From a checkpoint of a small image captioner: decoder width 320, decoder activation gelu.
Rows from block 4 of the image encoder, named by matrix and row number. Rows with one number belong to one channel. Each number is 50 + 10 x the weight over its row's rms, rounded and kept within 0 to 99. All counts start at 0. After the name is the row's rms in percent of the matrix's.
# convs0: first 3x3 conv (encoder.blocks.4.convs.0.weight, 112x112x3x3, standardized in use), inputs 52-64, a 3x3 kernel for each
# convs1: second 3x3 conv (encoder.blocks.4.convs.1.weight, 112x112x3x3, standardized in use, transposed), outputs 52-64, a 3x3 kernel for each
convs0.40 097:61 65 57 41 41 38 54 59 68 42 42 43 75 66 58 44 37 52 49 47 62 48 49 49 48 48 55 56 41 48 54 53 52 37 42 53 49 49 49 48 50 58 62 51 46 21 38 35 70 47 51 53 63 52 51 49 38 43 36 39 59 57 52 65 62 74 54 61 54 52 50 47 52 62 42 37 44 59 45 52 56 67 71 50 58 50 29 59 50 55 27 38 46 51 47 45 44 47 53 54 43 37 55 43 49 53 49 55 53 57 64 44 51 50 55 57 49
convs0.41 104:44 43 40 42 53 31 47 60 65 30 61 46 37 52 62 39 49 56 44 55 49 48 51 50 41 54 65 58 62 53 57 52 51 53 46 53 53 58 45 53 43 45 60 40 49 27 60 49 26 51 52 51 68 56 54 50 46 56 60 49 57 57 49 32 55 62 55 43 72 42 39 58 62 58 55 54 57 47 48 43 58 34 48 71 26 50 59 51 61 58 84 39 42 64 33 29 72 41 37 40 81 53 40 83 47 46 76 49 47 35 48 51 46 60 53 49 54
convs0.42 091:38 36 34 49 57 59 55 49 47 39 48 44 53 72 72 46 54 52 47 44 47 52 40 38 51 56 60 56 58 52 49 50 55 52 61 65 44 48 49 40 41 49 35 36 39 49 49 59 59 61 66 68 66 74 45 40 39 34 40 46 39 47 54 54 57 50 52 53 44 70 66 55 44 57 53 57 67 65 49 55 52 29 39 43 49 51 41 57 62 49 35 40 30 40 43 37 43 50 37 53 47 53 51 56 69 49 56 66 60 58 56 61 60 53 57 56 46
convs0.43 089:47 58 52 48 53 50 43 42 49 47 53 60 56 46 41 50 59 61 57 50 44 41 39 37 53 46 42 53 50 63 54 46 46 60 49 58 52 54 59 68 60 49 58 60 62 30 35 40 48 38 29 36 17 06 42 49 42 38 35 42 43 55 54 51 61 60 54 50 47 75 66 57 41 38 36 48 48 48 45 51 56 50 75 61 54 46 39 60 55 44 50 51 53 60 69 65 56 64 58 50 35 41 45 41 51 57 46 41 65 69 55 61 63 59 54 52 59
convs0.44 095:49 48 46 39 49 44 61 51 55 40 50 50 66 71 61 63 66 55 53 45 53 24 45 49 55 57 57 45 52 54 55 51 53 55 56 66 63 56 54 64 61 62 52 47 56 50 42 45 32 36 35 07 18 30 52 50 58 60 56 56 79 70 58 64 61 64 64 57 48 57 43 52 38 42 41 40 37 40 50 47 42 56 55 53 69 57 49 58 51 46 46 37 34 69 57 58 81 73 64 58 55 59 55 38 33 53 51 47 62 57 59 67 67 63 64 56 51
convs0.45 107:54 21 27 32 36 57 43 41 60 43 38 35 79 57 57 59 44 56 45 58 49 47 42 37 69 61 34 52 43 33 42 53 65 46 60 52 50 49 39 59 52 53 40 46 55 40 38 45 46 44 49 53 50 54 44 40 64 34 36 56 45 51 63 37 45 53 44 54 54 61 73 58 59 53 43 54 51 47 50 61 55 69 51 52 63 52 32 52 59 56 49 36 31 51 47 55 45 43 46 65 47 49 49 42 48 25 41 51 56 57 46 51 55 58 45 51 55
convs0.46 107:31 32 25 51 57 44 49 50 67 39 52 47 62 56 53 52 51 50 44 44 37 47 53 30 65 67 56 43 45 49 53 49 64 44 56 58 55 47 42 52 55 48 50 47 51 64 65 60 30 25 41 40 27 19 41 56 43 46 51 41 45 47 44 60 54 64 66 45 42 69 41 40 66 68 59 67 55 53 57 56 63 48 64 44 40 41 35 56 62 59 39 48 48 40 43 55 42 50 29 53 50 30 55 42 45 47 43 51 63 66 57 58 59 59 53 52 49
convs0.47 100:65 58 65 55 50 63 73 66 62 54 48 35 75 64 56 47 47 51 68 58 45 49 51 51 72 62 66 44 41 50 57 47 45 65 41 42 63 49 56 53 58 53 49 43 41 58 55 44 71 50 46 50 59 64 63 56 52 74 53 55 61 53 57 50 39 41 63 51 52 43 41 54 44 54 65 52 49 76 42 45 55 43 30 45 42 30 46 70 58 59 57 56 50 63 60 58 55 59 56 42 47 48 45 45 53 51 40 74 55 52 55 50 52 51 66 60 61
convs0.48 105:62 56 07 66 51 40 41 42 30 53 60 72 46 50 42 44 41 50 43 45 42 59 56 40 44 51 45 40 49 51 48 59 50 41 55 42 56 60 54 47 63 46 48 54 58 73 40 74 65 58 49 50 68 68 52 52 48 42 54 47 49 49 54 50 27 42 46 56 60 48 38 49 28 38 57 39 40 53 58 55 42 53 43 47 30 42 56 46 49 40 55 53 59 44 49 64 44 55 48 49 52 52 58 62 63 39 43 35 58 49 47 52 51 48 53 59 47
convs0.49 104:57 71 53 42 39 54 58 43 53 66 55 48 41 45 49 29 69 67 48 54 61 46 57 59 49 52 64 40 37 42 64 70 62 53 46 47 56 42 50 44 37 40 46 53 49 53 63 36 56 44 49 27 42 47 37 43 59 41 52 48 47 44 65 36 46 61 47 50 59 43 60 63 41 37 29 51 49 52 42 50 52 33 36 47 47 54 39 47 51 51 39 47 45 72 36 46 54 59 49 34 53 40 76 64 38 57 49 53 62 49 58 51 48 52 52 55 60
convs0.50 102:61 49 50 64 55 51 67 60 40 44 53 45 46 58 57 59 35 61 49 47 41 63 37 52 61 44 47 57 51 47 52 60 45 56 62 51 53 44 54 52 48 55 57 43 44 20 31 55 29 36 23 33 27 42 68 46 47 43 37 53 41 41 55 33 32 46 49 57 48 39 67 62 52 46 50 50 55 62 49 60 59 55 66 66 38 39 51 33 36 33 59 55 28 54 45 42 40 47 60 50 51 60 31 42 47 46 41 35 47 39 34 48 42 36 62 57 47
convs0.51 105:46 57 42 42 57 49 31 36 40 76 45 40 51 44 73 36 55 59 42 51 48 44 60 51 60 45 37 43 35 41 40 47 52 40 46 56 51 44 34 53 43 44 51 54 61 47 36 51 58 55 43 55 56 55 71 65 64 69 39 33 40 45 48 40 50 46 42 51 39 51 45 49 80 63 60 50 53 53 43 58 53 83 51 49 64 49 45 63 54 41 41 44 59 27 31 46 41 54 51 49 32 45 49 35 36 50 48 41 41 42 37 41 45 51 48 53 67
convs0.52 100:39 54 40 43 40 56 44 39 47 45 38 49 50 42 42 47 56 41 49 41 45 52 53 57 62 40 38 62 61 45 50 48 51 44 48 53 36 48 44 43 47 49 45 45 58 32 40 54 66 70 28 61 63 46 54 54 58 51 58 65 57 49 47 45 44 58 68 57 59 48 48 56 58 66 62 63 67 44 60 61 56 40 61 53 36 45 46 42 34 49 40 32 39 56 54 59 68 60 59 27 40 44 71 45 57 74 52 55 51 45 43 37 50 50 46 37 44
convs0.53 102:61 55 50 58 53 42 57 53 45 49 69 54 45 53 59 49 40 44 44 52 60 49 39 44 42 44 49 55 50 53 46 50 52 52 48 40 56 55 52 53 61 45 53 54 53 51 67 63 20 17 52 09 22 49 44 46 59 52 52 48 49 59 52 62 44 66 52 56 61 44 48 70 51 66 74 61 45 50 67 48 48 54 58 50 55 54 61 51 48 50 54 57 40 50 47 52 44 53 54 56 70 85 47 41 39 40 36 35 55 38 51 45 44 49 46 50 48
convs0.54 100:58 59 51 74 63 37 60 39 57 57 48 50 54 54 36 48 47 39 45 40 43 56 41 46 68 66 64 58 57 39 51 45 47 50 40 60 53 59 49 44 42 49 44 46 35 65 76 62 57 50 46 56 54 37 41 60 68 44 58 44 51 42 39 56 48 37 51 26 34 45 44 53 44 44 57 45 53 40 54 54 47 50 50 65 35 52 53 59 55 54 23 41 54 30 54 68 37 54 38 51 50 46 68 58 47 38 50 38 44 55 48 45 55 46 54 43 42
convs0.55 101:69 79 65 47 51 46 67 62 39 44 49 70 57 59 74 58 49 55 42 43 46 54 46 48 47 47 52 57 60 61 49 58 57 58 55 47 50 52 47 47 53 54 42 48 54 55 37 28 62 36 41 39 31 45 61 52 54 49 53 42 56 48 44 39 44 52 60 47 60 60 42 44 44 34 44 42 54 60 50 57 55 40 40 47 48 59 51 61 60 53 33 29 32 44 40 30 44 45 33 48 45 43 46 61 56 45 52 54 44 44 48 43 51 56 51 54 47
convs0.56 093:56 49 58 49 42 50 50 51 44 33 53 45 40 55 42 48 42 56 45 48 49 40 36 53 44 49 58 58 65 46 42 57 54 45 48 44 55 58 45 51 58 56 48 47 54 68 67 43 45 65 42 39 41 48 46 68 59 44 50 47 36 32 36 67 48 46 67 45 42 43 46 49 52 61 45 46 57 47 56 50 56 39 57 52 58 59 44 46 47 36 69 58 29 50 56 26 55 56 28 50 55 39 60 70 66 46 56 49 50 57 40 53 51 36 47 50 43
convs0.57 099:51 51 42 56 61 62 81 84 49 36 52 53 65 30 41 72 59 54 68 54 39 49 44 53 43 50 49 43 46 46 38 37 52 38 36 47 45 52 43 51 59 55 53 49 51 37 40 50 30 46 44 65 39 48 36 36 44 40 62 52 53 50 37 55 57 50 46 32 50 47 35 44 60 46 35 56 55 42 43 45 55 40 49 58 35 45 52 31 39 43 33 54 42 34 47 38 55 35 30 54 60 61 32 52 39 63 45 45 45 36 44 52 49 48 45 53 47
convs0.58 101:41 32 22 44 40 46 57 49 61 47 36 46 61 55 59 50 50 54 44 51 56 33 49 45 66 56 60 47 38 35 45 47 20 44 49 54 43 36 42 56 56 48 54 56 57 49 52 40 50 43 45 56 63 47 62 53 48 47 70 58 50 65 62 55 60 50 53 64 38 56 68 58 58 59 53 41 50 66 47 40 57 62 64 42 56 43 36 72 60 40 51 57 61 57 69 78 46 62 66 48 62 41 56 37 34 47 31 46 41 52 64 40 53 57 41 48 57
convs0.59 103:62 58 64 53 44 48 61 46 52 64 54 25 60 65 41 49 48 39 39 35 54 67 41 41 67 54 39 35 46 42 54 47 52 44 51 44 49 61 54 50 50 49 48 47 57 58 70 60 57 64 70 56 48 62 31 51 70 44 39 54 55 54 62 51 53 51 43 55 42 40 53 57 38 40 50 49 44 44 61 55 56 43 59 54 36 58 55 39 46 57 62 84 74 42 62 62 42 48 58 63 51 77 53 49 67 37 51 73 49 47 52 50 46 45 56 52 50
convs0.60 106:29 42 51 51 59 61 52 57 74 51 37 51 64 46 48 74 64 74 44 54 46 61 52 60 52 57 67 57 45 55 43 45 54 56 56 59 43 55 49 42 65 61 38 44 49 54 56 39 49 35 49 66 45 51 46 45 42 59 59 52 52 55 62 61 52 30 61 53 48 50 60 55 43 60 56 45 54 45 56 57 43 69 32 43 50 56 49 68 46 43 51 44 48 48 41 45 46 45 49 61 55 31 62 43 56 56 52 58 59 56 61 49 57 64 51 53 61
convs0.61 100:38 55 53 65 54 40 58 63 52 36 37 37 48 64 52 51 41 36 63 58 43 62 57 43 43 50 54 45 50 46 46 51 44 43 54 52 59 62 69 50 54 60 56 52 52 34 46 45 55 44 48 47 46 48 52 44 54 40 45 48 43 45 53 41 39 47 45 44 48 47 37 51 53 50 61 49 46 49 49 55 54 54 81 69 28 36 42 34 43 28 76 69 79 48 38 43 56 48 40 67 85 54 48 58 49 46 55 37 48 49 49 46 49 49 45 49 43
convs0.62 098:54 32 40 46 37 35 72 69 68 51 34 35 47 51 57 49 65 48 51 48 63 47 56 41 52 52 41 62 48 52 47 29 56 44 41 56 60 55 44 51 45 40 50 64 48 58 51 48 62 45 45 59 52 28 45 49 46 48 73 60 36 59 52 55 54 58 66 50 36 57 63 51 54 59 61 43 52 45 49 42 37 51 43 41 65 48 33 36 40 58 64 74 66 59 52 64 39 56 32 41 57 51 51 50 38 56 49 35 51 55 50 55 53 48 48 49 39
convs0.63 100:64 69 56 49 67 48 49 54 51 48 56 45 54 57 61 49 53 48 51 59 67 52 50 44 52 49 39 50 52 47 52 50 41 54 58 56 52 60 53 46 43 40 41 55 58 35 41 53 53 58 44 51 57 30 54 51 35 57 51 68 42 55 54 66 57 56 67 42 53 71 44 49 59 47 38 59 57 42 51 55 39 34 40 45 44 55 48 39 53 44 51 37 45 69 49 31 69 44 20 61 56 44 54 40 46 58 60 61 61 56 56 59 54 41 56 61 49
convs0.64 103:43 34 36 46 43 31 40 43 38 71 64 29 63 54 51 43 35 43 47 55 64 64 61 50 41 69 56 41 55 51 52 60 56 62 44 52 52 44 48 59 55 53 56 53 60 70 53 51 56 47 47 35 45 43 32 41 58 44 43 44 49 53 56 59 67 68 61 65 58 59 61 57 48 51 55 43 50 61 58 62 41 49 48 45 63 66 65 54 54 56 46 70 47 57 50 47 42 62 37 58 44 54 30 41 52 48 52 52 48 57 53 48 53 54 50 53 49
convs0.65 107:47 60 66 41 48 68 55 57 57 52 39 52 59 51 47 42 54 52 65 63 46 53 47 59 56 42 61 43 44 38 40 41 46 57 53 49 56 47 57 46 47 58 48 62 60 36 42 44 39 37 31 51 43 37 50 56 48 40 49 69 48 61 58 59 54 43 58 48 37 78 64 38 51 47 51 42 43 38 50 55 41 77 52 50 59 47 39 41 40 25 34 29 53 29 39 59 39 56 71 49 56 67 22 43 50 46 49 46 52 51 46 38 46 44 51 50 51
convs0.66 103:60 53 69 48 28 53 45 51 48 49 32 47 59 59 41 51 60 44 57 46 41 67 56 54 59 50 50 50 49 57 54 59 42 44 50 39 56 60 60 45 42 60 41 55 51 49 49 49 57 61 66 47 51 48 34 45 55 63 42 67 55 48 43 44 70 53 33 67 68 51 54 52 62 77 49 49 50 48 52 48 44 33 47 54 39 40 49 56 53 57 48 49 53 56 33 53 63 43 53 57 68 48 42 65 57 56 78 55 58 58 40 50 50 51 49 53 44
convs0.67 096:45 50 41 51 55 61 51 51 42 62 45 42 54 53 45 44 43 39 46 50 52 54 68 49 59 61 49 39 41 56 45 33 43 46 37 35 55 53 50 55 56 49 39 57 45 59 32 41 58 50 50 50 45 48 83 71 52 70 64 48 62 54 42 49 30 59 46 49 43 55 40 32 72 50 43 55 47 55 37 44 39 51 58 57 56 42 60 52 45 52 48 54 47 58 56 29 54 61 29 47 56 74 48 65 72 45 45 72 54 52 39 48 46 35 51 45 41
convs0.68 091:49 52 68 44 58 45 54 55 46 41 31 40 52 60 40 44 54 47 47 58 42 35 50 44 56 52 46 56 41 67 54 53 58 57 55 56 57 38 50 47 46 55 38 51 46 73 35 16 95 61 30 46 40 26 67 58 59 65 44 45 38 45 40 47 50 60 43 58 49 54 48 51 60 56 35 49 48 50 56 62 51 34 50 32 45 63 48 61 58 60 73 43 45 62 26 39 42 39 26 51 37 08 66 51 36 60 50 48 53 40 66 46 39 56 56 46 52
convs0.69 094:37 40 55 51 46 46 43 37 40 60 48 58 54 50 60 53 55 66 36 27 55 51 31 71 63 53 67 58 49 49 57 44 55 49 38 43 45 41 45 51 43 46 47 58 60 59 75 66 36 66 29 41 63 46 43 56 51 57 42 34 60 44 47 60 57 39 48 42 44 38 55 38 65 54 36 48 57 54 46 47 56 61 81 57 58 66 38 44 47 32 59 57 51 72 46 25 44 44 54 31 41 52 37 50 54 57 67 45 63 53 38 43 54 56 46 53 56
convs1.40 132:34 40 44 64 62 57 51 55 56 43 50 52 60 53 41 49 57 36 71 67 59 41 31 40 46 70 56 44 42 49 45 49 53 57 55 65 48 45 42 50 51 45 45 53 56 67 63 56 39 44 32 38 31 26 65 53 48 46 47 56 42 56 51 52 42 44 44 53 55 41 38 50 56 64 42 57 50 39 35 46 61 34 62 61 42 53 56 40 48 43 51 50 54 53 57 51 35 53 51 52 58 53 65 66 55 58 58 48 55 63 67 74 55 50 64 54 60
convs1.41 099:46 46 35 62 58 45 65 56 51 70 55 67 74 57 68 60 62 73 43 57 42 67 60 49 67 47 44 50 54 49 53 49 37 57 44 46 55 51 30 60 37 33 71 56 65 61 63 53 61 44 49 49 28 38 47 54 53 54 57 65 60 71 59 55 46 43 58 41 47 60 47 43 50 59 62 49 57 55 32 44 65 54 47 52 57 51 56 50 44 58 21 64 52 47 58 52 53 56 55 52 57 50 67 56 50 48 52 38 47 46 40 37 40 26 39 42 30
convs1.42 106:44 48 49 48 47 43 46 53 55 52 51 53 54 54 55 54 71 64 54 49 50 49 49 57 41 46 46 41 50 48 51 48 52 60 70 59 49 56 55 48 42 42 50 38 41 47 48 45 48 54 47 38 38 25 39 44 45 38 49 45 56 42 42 48 56 44 48 38 35 48 45 45 54 52 59 50 49 52 53 56 60 38 58 66 46 64 62 45 55 53 62 54 65 57 63 77 50 48 44 63 65 56 62 53 49 42 38 44 51 39 29 52 47 43 44 47 50
convs1.43 090:39 40 42 46 50 52 42 45 54 48 41 46 42 41 45 43 47 50 47 62 76 36 40 61 53 54 67 48 43 39 64 56 44 53 53 44 46 46 48 66 55 54 54 36 51 49 35 48 40 32 26 38 42 46 45 26 30 32 39 49 41 46 69 56 64 64 62 59 54 45 40 34 44 50 61 34 32 54 35 44 62 46 35 38 56 57 54 57 61 59 53 57 61 41 49 51 30 44 46 55 60 53 40 47 48 47 43 36 44 51 50 44 58 65 61 71 73
convs1.44 094:49 39 39 55 45 44 52 47 50 61 51 61 55 60 61 45 45 54 59 51 44 44 39 38 66 66 60 56 54 58 47 54 52 31 33 35 55 45 44 61 61 56 48 45 52 38 49 50 30 39 49 32 37 49 43 43 41 50 60 61 59 47 44 42 48 61 35 50 58 55 55 45 41 38 32 30 41 43 43 46 41 34 26 33 40 46 45 59 50 57 54 69 77 67 66 61 44 27 32 53 58 59 48 46 43 47 41 36 29 42 45 55 59 54 66 67 50
convs1.45 087:45 41 41 48 43 30 52 51 36 45 44 35 51 52 45 49 54 64 39 50 42 41 52 44 64 71 62 56 42 39 41 25 36 56 49 44 51 31 34 57 50 52 45 59 61 51 42 58 40 39 49 32 39 50 53 46 45 51 50 65 48 45 57 54 61 50 60 68 55 62 70 56 53 61 68 55 68 88 58 59 78 52 49 68 61 59 52 53 51 59 40 35 54 59 47 63 67 33 45 46 50 57 31 59 60 37 52 51 63 65 50 66 56 49 63 57 58
convs1.46 114:50 56 57 44 45 53 41 55 59 50 45 43 50 48 47 49 52 55 46 37 33 46 60 56 39 47 54 51 46 61 42 37 36 44 40 57 45 57 70 52 43 41 53 51 43 43 34 52 54 42 41 61 46 44 46 46 51 54 48 44 44 55 64 58 45 39 46 47 51 42 28 43 27 42 41 44 67 66 31 37 57 41 47 56 34 33 49 54 56 48 55 52 47 48 32 26 44 48 37 41 38 37 39 48 46 33 45 46 41 49 57 48 48 54 52 57 60
convs1.47 091:61 60 61 52 42 42 48 33 33 52 43 55 50 55 61 57 51 49 63 57 59 69 51 63 62 63 76 61 65 58 57 59 51 54 53 60 37 38 60 64 64 62 46 48 69 61 64 49 60 48 43 37 44 52 56 61 57 50 63 64 44 48 52 38 61 67 34 46 53 53 64 68 55 36 38 42 32 34 45 51 60 58 60 53 56 60 72 40 40 57 55 67 40 65 67 56 60 63 63 74 48 47 61 62 52 53 43 34 60 60 67 41 54 57 43 44 46
convs1.48 087:34 48 73 41 52 51 55 65 56 31 26 51 43 54 44 56 60 42 59 47 45 83 69 72 56 39 50 50 53 63 53 64 70 52 63 62 62 45 57 53 57 56 41 52 61 44 47 51 43 48 57 45 34 39 59 68 78 52 45 50 50 52 46 39 54 58 46 49 50 39 37 58 50 38 27 53 48 32 41 34 32 62 56 57 53 59 52 54 58 48 62 67 56 45 50 47 44 70 53 58 48 53 54 49 50 62 58 54 54 41 53 56 55 53 72 56 50
convs1.49 081:44 31 40 57 56 51 55 54 44 33 51 51 50 64 65 56 58 50 43 69 68 50 47 52 51 43 62 44 43 39 60 61 60 65 58 57 66 65 47 57 54 57 68 65 49 41 35 44 72 50 45 63 66 68 34 48 53 41 46 39 44 55 61 47 27 38 57 58 49 53 48 51 54 80 65 36 57 66 34 59 71 50 49 60 51 42 57 49 54 63 28 25 67 51 44 57 65 52 54 43 55 56 45 55 61 41 51 44 34 40 50 44 57 60 52 52 51
convs1.50 105:66 43 43 58 46 43 55 47 62 64 65 60 39 50 66 37 54 53 49 53 47 49 44 43 52 60 62 35 41 63 30 41 47 61 39 39 39 37 56 42 53 54 48 44 32 59 55 51 24 31 49 31 24 43 48 35 33 36 41 53 41 44 47 66 65 56 73 61 52 63 55 48 46 56 53 57 55 78 48 64 59 51 41 38 46 53 54 52 52 57 49 57 59 54 46 51 50 31 55 30 36 40 42 52 51 45 43 50 58 60 58 37 41 46 27 37 43
convs1.51 097:36 54 47 35 49 53 55 51 57 64 55 32 58 45 30 57 57 59 45 31 30 63 50 42 59 43 55 55 55 57 51 66 68 62 52 47 39 43 43 40 36 62 57 56 43 51 44 53 39 42 30 33 34 18 55 56 47 39 51 48 58 47 38 48 51 55 51 49 46 33 39 50 59 61 49 57 49 41 44 51 32 39 45 79 34 68 81 28 49 67 58 54 46 56 52 47 56 58 42 49 50 45 64 51 45 60 54 43 55 54 58 57 53 68 54 45 67
convs1.52 090:58 53 44 55 56 42 63 52 50 52 42 44 54 41 60 58 57 61 60 36 53 67 49 51 57 59 42 46 49 52 53 44 48 37 36 48 57 29 38 61 43 27 56 35 35 58 47 38 54 63 58 25 26 41 38 39 42 38 32 51 43 60 62 36 39 38 62 64 42 65 53 51 50 32 33 52 53 52 39 56 58 45 44 62 58 49 41 54 42 42 30 35 43 43 44 18 26 40 31 59 59 46 56 50 46 63 55 43 26 36 30 48 39 42 49 44 43
convs1.53 089:44 41 52 51 50 48 54 50 46 63 36 34 50 37 46 47 42 61 43 40 49 35 42 61 57 47 63 56 35 51 50 48 44 59 59 50 49 43 49 40 45 57 56 52 40 51 49 42 69 63 57 62 68 69 44 35 43 44 40 38 37 50 53 51 76 77 41 61 69 50 51 55 45 46 76 60 63 69 59 41 34 62 54 83 45 48 56 52 46 51 68 50 36 67 60 42 49 59 64 52 45 43 58 51 49 52 47 55 50 62 64 52 46 51 48 49 52
convs1.54 092:42 46 37 53 44 53 46 41 63 44 54 52 47 50 52 43 71 75 59 42 42 53 59 61 59 55 57 50 32 37 52 47 71 45 63 64 43 49 51 58 55 49 64 46 52 51 49 61 49 54 42 45 42 34 41 46 44 45 47 58 67 44 41 69 61 51 52 64 41 42 49 45 52 54 60 42 44 41 50 55 52 46 69 42 63 52 51 44 50 26 55 33 46 52 45 48 45 62 61 62 63 44 71 48 48 61 39 49 53 50 51 52 68 59 45 55 47
convs1.55 104:43 33 40 38 45 63 35 52 51 38 43 45 52 65 61 60 58 44 55 65 70 51 52 54 65 66 70 53 61 65 54 58 56 51 46 35 47 58 48 61 66 52 42 60 58 52 27 23 50 41 48 47 46 40 42 42 29 38 39 51 53 56 60 62 52 35 48 53 42 33 44 50 54 59 51 46 40 56 38 39 54 49 49 54 39 48 55 40 53 60 31 29 46 41 39 43 41 61 42 42 35 48 40 45 49 48 44 55 29 28 28 38 50 60 47 62 68
convs1.56 129:37 38 46 68 42 51 65 59 39 35 51 49 44 49 41 53 53 37 51 57 47 49 43 50 46 51 62 34 35 41 48 35 52 46 59 57 39 56 63 54 43 50 67 60 48 46 60 67 60 61 60 48 55 49 61 44 41 60 68 47 63 56 49 41 45 50 32 60 56 47 66 62 69 55 54 58 50 66 54 44 53 67 59 46 45 57 33 51 58 20 55 60 62 43 57 57 55 60 53 45 72 52 58 55 44 65 39 46 47 50 51 39 52 54 25 46 49
convs1.57 101:49 54 59 43 43 52 48 46 60 44 52 59 56 64 58 50 54 56 47 64 43 33 29 32 66 52 64 49 43 44 49 42 48 55 59 52 29 55 48 37 36 36 45 48 50 54 47 50 61 59 51 64 58 50 63 56 66 36 43 50 60 65 65 44 59 64 52 63 60 46 49 42 45 42 45 46 41 29 48 32 38 45 39 37 63 34 44 49 42 47 66 76 50 55 74 55 49 53 52 37 46 46 41 51 60 52 65 65 59 47 53 56 55 50 52 56 48
convs1.58 087:54 56 51 38 43 33 48 51 64 53 54 33 58 50 46 51 49 43 53 44 42 62 38 35 71 63 69 40 62 62 48 46 40 66 58 54 48 58 47 46 54 53 37 65 76 70 67 66 57 43 40 48 54 45 64 56 59 52 44 41 42 37 38 48 51 62 58 56 59 56 66 59 46 59 51 56 63 65 48 62 77 55 44 50 52 41 66 52 52 66 62 80 56 64 71 52 66 61 44 46 40 31 43 47 52 64 49 37 58 59 58 49 57 54 44 56 62
convs1.59 133:53 58 56 50 59 55 46 52 49 51 46 29 49 40 38 51 42 37 49 50 31 23 28 11 56 46 65 49 46 56 56 56 48 56 60 54 45 53 73 68 55 65 45 61 71 67 67 61 63 41 46 64 51 39 46 54 45 48 51 59 32 41 70 62 59 39 68 54 53 60 60 56 35 35 48 29 40 48 47 46 62 49 48 45 56 39 61 48 38 47 80 43 16 79 62 30 72 48 23 53 39 37 51 37 49 44 33 44 59 65 51 60 54 45 64 60 64
convs1.60 072:48 51 40 42 49 66 48 48 54 59 42 48 54 63 56 47 50 50 45 45 34 42 64 51 54 64 54 58 67 60 54 61 50 57 44 65 63 49 41 34 51 40 43 49 47 41 46 45 47 51 50 46 51 44 55 64 61 41 50 45 58 47 46 37 53 65 39 57 55 27 48 49 56 54 38 48 31 31 43 60 59 49 37 40 30 43 53 39 59 73 51 33 42 57 50 40 55 44 44 36 45 55 44 44 45 38 47 46 48 37 49 52 42 48 61 59 56
convs1.61 111:61 57 42 31 52 58 49 48 65 62 62 58 48 52 52 53 55 56 43 48 56 51 38 55 50 49 45 73 54 42 68 69 51 60 58 61 48 38 62 47 37 38 58 43 44 51 57 64 66 65 65 67 58 36 32 49 48 36 48 64 54 40 55 55 41 60 60 51 35 58 51 40 44 41 30 59 49 43 50 46 35 58 34 41 58 59 53 49 52 52 40 40 41 68 47 52 81 66 63 44 44 39 47 48 50 56 47 47 58 54 48 46 43 35 49 43 34
convs1.62 088:41 42 51 49 59 55 46 53 69 45 57 56 48 53 39 80 65 47 76 69 59 58 58 58 40 57 49 44 61 52 46 50 52 47 55 55 37 45 47 20 41 41 43 39 36 65 62 59 57 53 49 60 55 39 88 71 80 42 41 46 55 50 40 35 46 58 33 46 57 42 37 40 39 38 34 60 58 46 26 36 51 46 54 40 50 41 37 36 43 52 65 59 54 57 67 49 29 63 48 61 57 48 47 52 53 46 52 57 56 55 57 65 56 56 63 54 59
convs1.63 092:55 54 33 66 56 41 54 59 67 58 50 61 55 51 46 57 46 53 55 61 40 67 52 59 39 32 36 43 42 47 58 51 55 55 53 62 57 56 17 50 49 47 52 50 37 53 44 59 49 44 35 50 44 49 56 62 47 53 47 39 31 44 43 69 56 49 49 46 44 51 41 47 53 71 67 25 56 55 38 47 51 41 28 43 54 31 44 53 40 54 38 22 45 50 32 38 48 60 64 53 47 50 44 50 52 55 52 47 42 40 46 39 46 45 47 51 54
convs1.64 085:46 37 52 58 40 46 57 54 43 32 47 62 49 46 44 58 63 62 40 47 35 32 38 39 34 41 60 40 41 46 41 36 59 32 48 44 39 38 53 46 39 49 56 51 45 31 44 45 37 49 53 36 42 54 42 34 45 48 44 54 64 53 57 38 31 47 34 28 43 31 31 50 40 41 33 55 50 50 66 61 74 31 33 35 42 42 39 44 46 33 43 49 56 29 47 57 31 45 52 57 50 48 46 40 50 34 46 56 35 45 63 47 52 49 53 45 40
convs1.65 103:54 60 37 34 57 45 53 59 45 79 55 47 64 49 44 52 44 47 60 52 44 39 51 50 44 57 58 60 46 34 46 35 34 46 39 51 73 59 32 77 54 48 55 56 62 68 50 60 39 48 54 44 53 60 84 83 44 56 43 50 58 52 44 61 65 61 56 60 66 43 58 70 40 63 60 52 69 68 41 75 66 58 55 44 42 49 52 30 35 62 70 57 38 62 46 50 66 55 50 58 53 54 58 54 53 50 54 51 40 52 65 50 47 62 55 46 58
convs1.66 072:60 50 55 76 61 46 66 46 42 52 29 44 48 45 52 52 59 60 69 49 41 40 41 37 46 38 40 56 52 74 45 57 64 48 53 61 29 44 31 41 39 42 40 39 55 68 48 40 57 57 42 40 47 39 63 33 40 45 37 50 42 35 61 27 51 49 54 57 52 58 47 53 44 56 54 40 71 59 45 46 53 47 48 46 47 49 51 40 44 43 50 39 51 58 54 64 58 49 45 58 58 65 42 54 56 51 50 53 54 64 48 58 56 46 52 37 33
convs1.67 099:60 51 63 43 39 51 68 57 56 70 62 39 63 46 36 67 48 39 30 54 41 66 44 37 57 53 56 37 51 41 50 56 55 53 36 50 51 40 49 53 49 40 64 57 47 66 52 39 58 63 49 52 59 48 48 38 30 55 40 33 57 54 39 27 49 70 38 51 59 36 51 65 53 55 43 40 50 54 63 60 58 37 38 50 53 39 44 59 44 35 45 67 57 54 65 61 56 47 47 52 47 44 69 66 59 67 60 45 61 47 52 36 39 54 38 42 51
convs1.68 099:51 55 34 61 62 47 73 52 52 56 57 31 51 42 38 54 52 52 62 54 62 58 41 42 58 64 53 43 44 50 46 48 56 37 51 45 46 27 39 45 55 44 59 47 46 67 74 63 55 69 44 59 45 40 44 53 48 59 53 46 52 65 60 32 60 42 50 55 48 53 64 54 33 48 61 44 51 45 46 53 61 58 38 52 64 35 47 69 46 44 49 35 46 60 56 54 44 56 62 52 64 68 79 58 55 72 57 38 44 47 38 40 41 34 48 44 29
convs1.69 116:45 47 36 67 47 39 72 45 38 55 34 45 57 39 66 39 52 62 39 51 49 58 52 53 42 59 52 58 35 43 47 44 50 56 38 49 39 47 46 55 49 58 82 47 67 50 54 61 65 58 60 51 53 50 54 43 50 54 56 43 66 52 56 50 44 39 52 47 42 39 48 49 77 48 64 47 42 45 38 35 30 51 49 73 51 66 60 49 58 52 72 43 50 59 52 50 55 65 57 57 66 40 56 65 41 70 48 40 56 50 37 56 43 46 54 41 46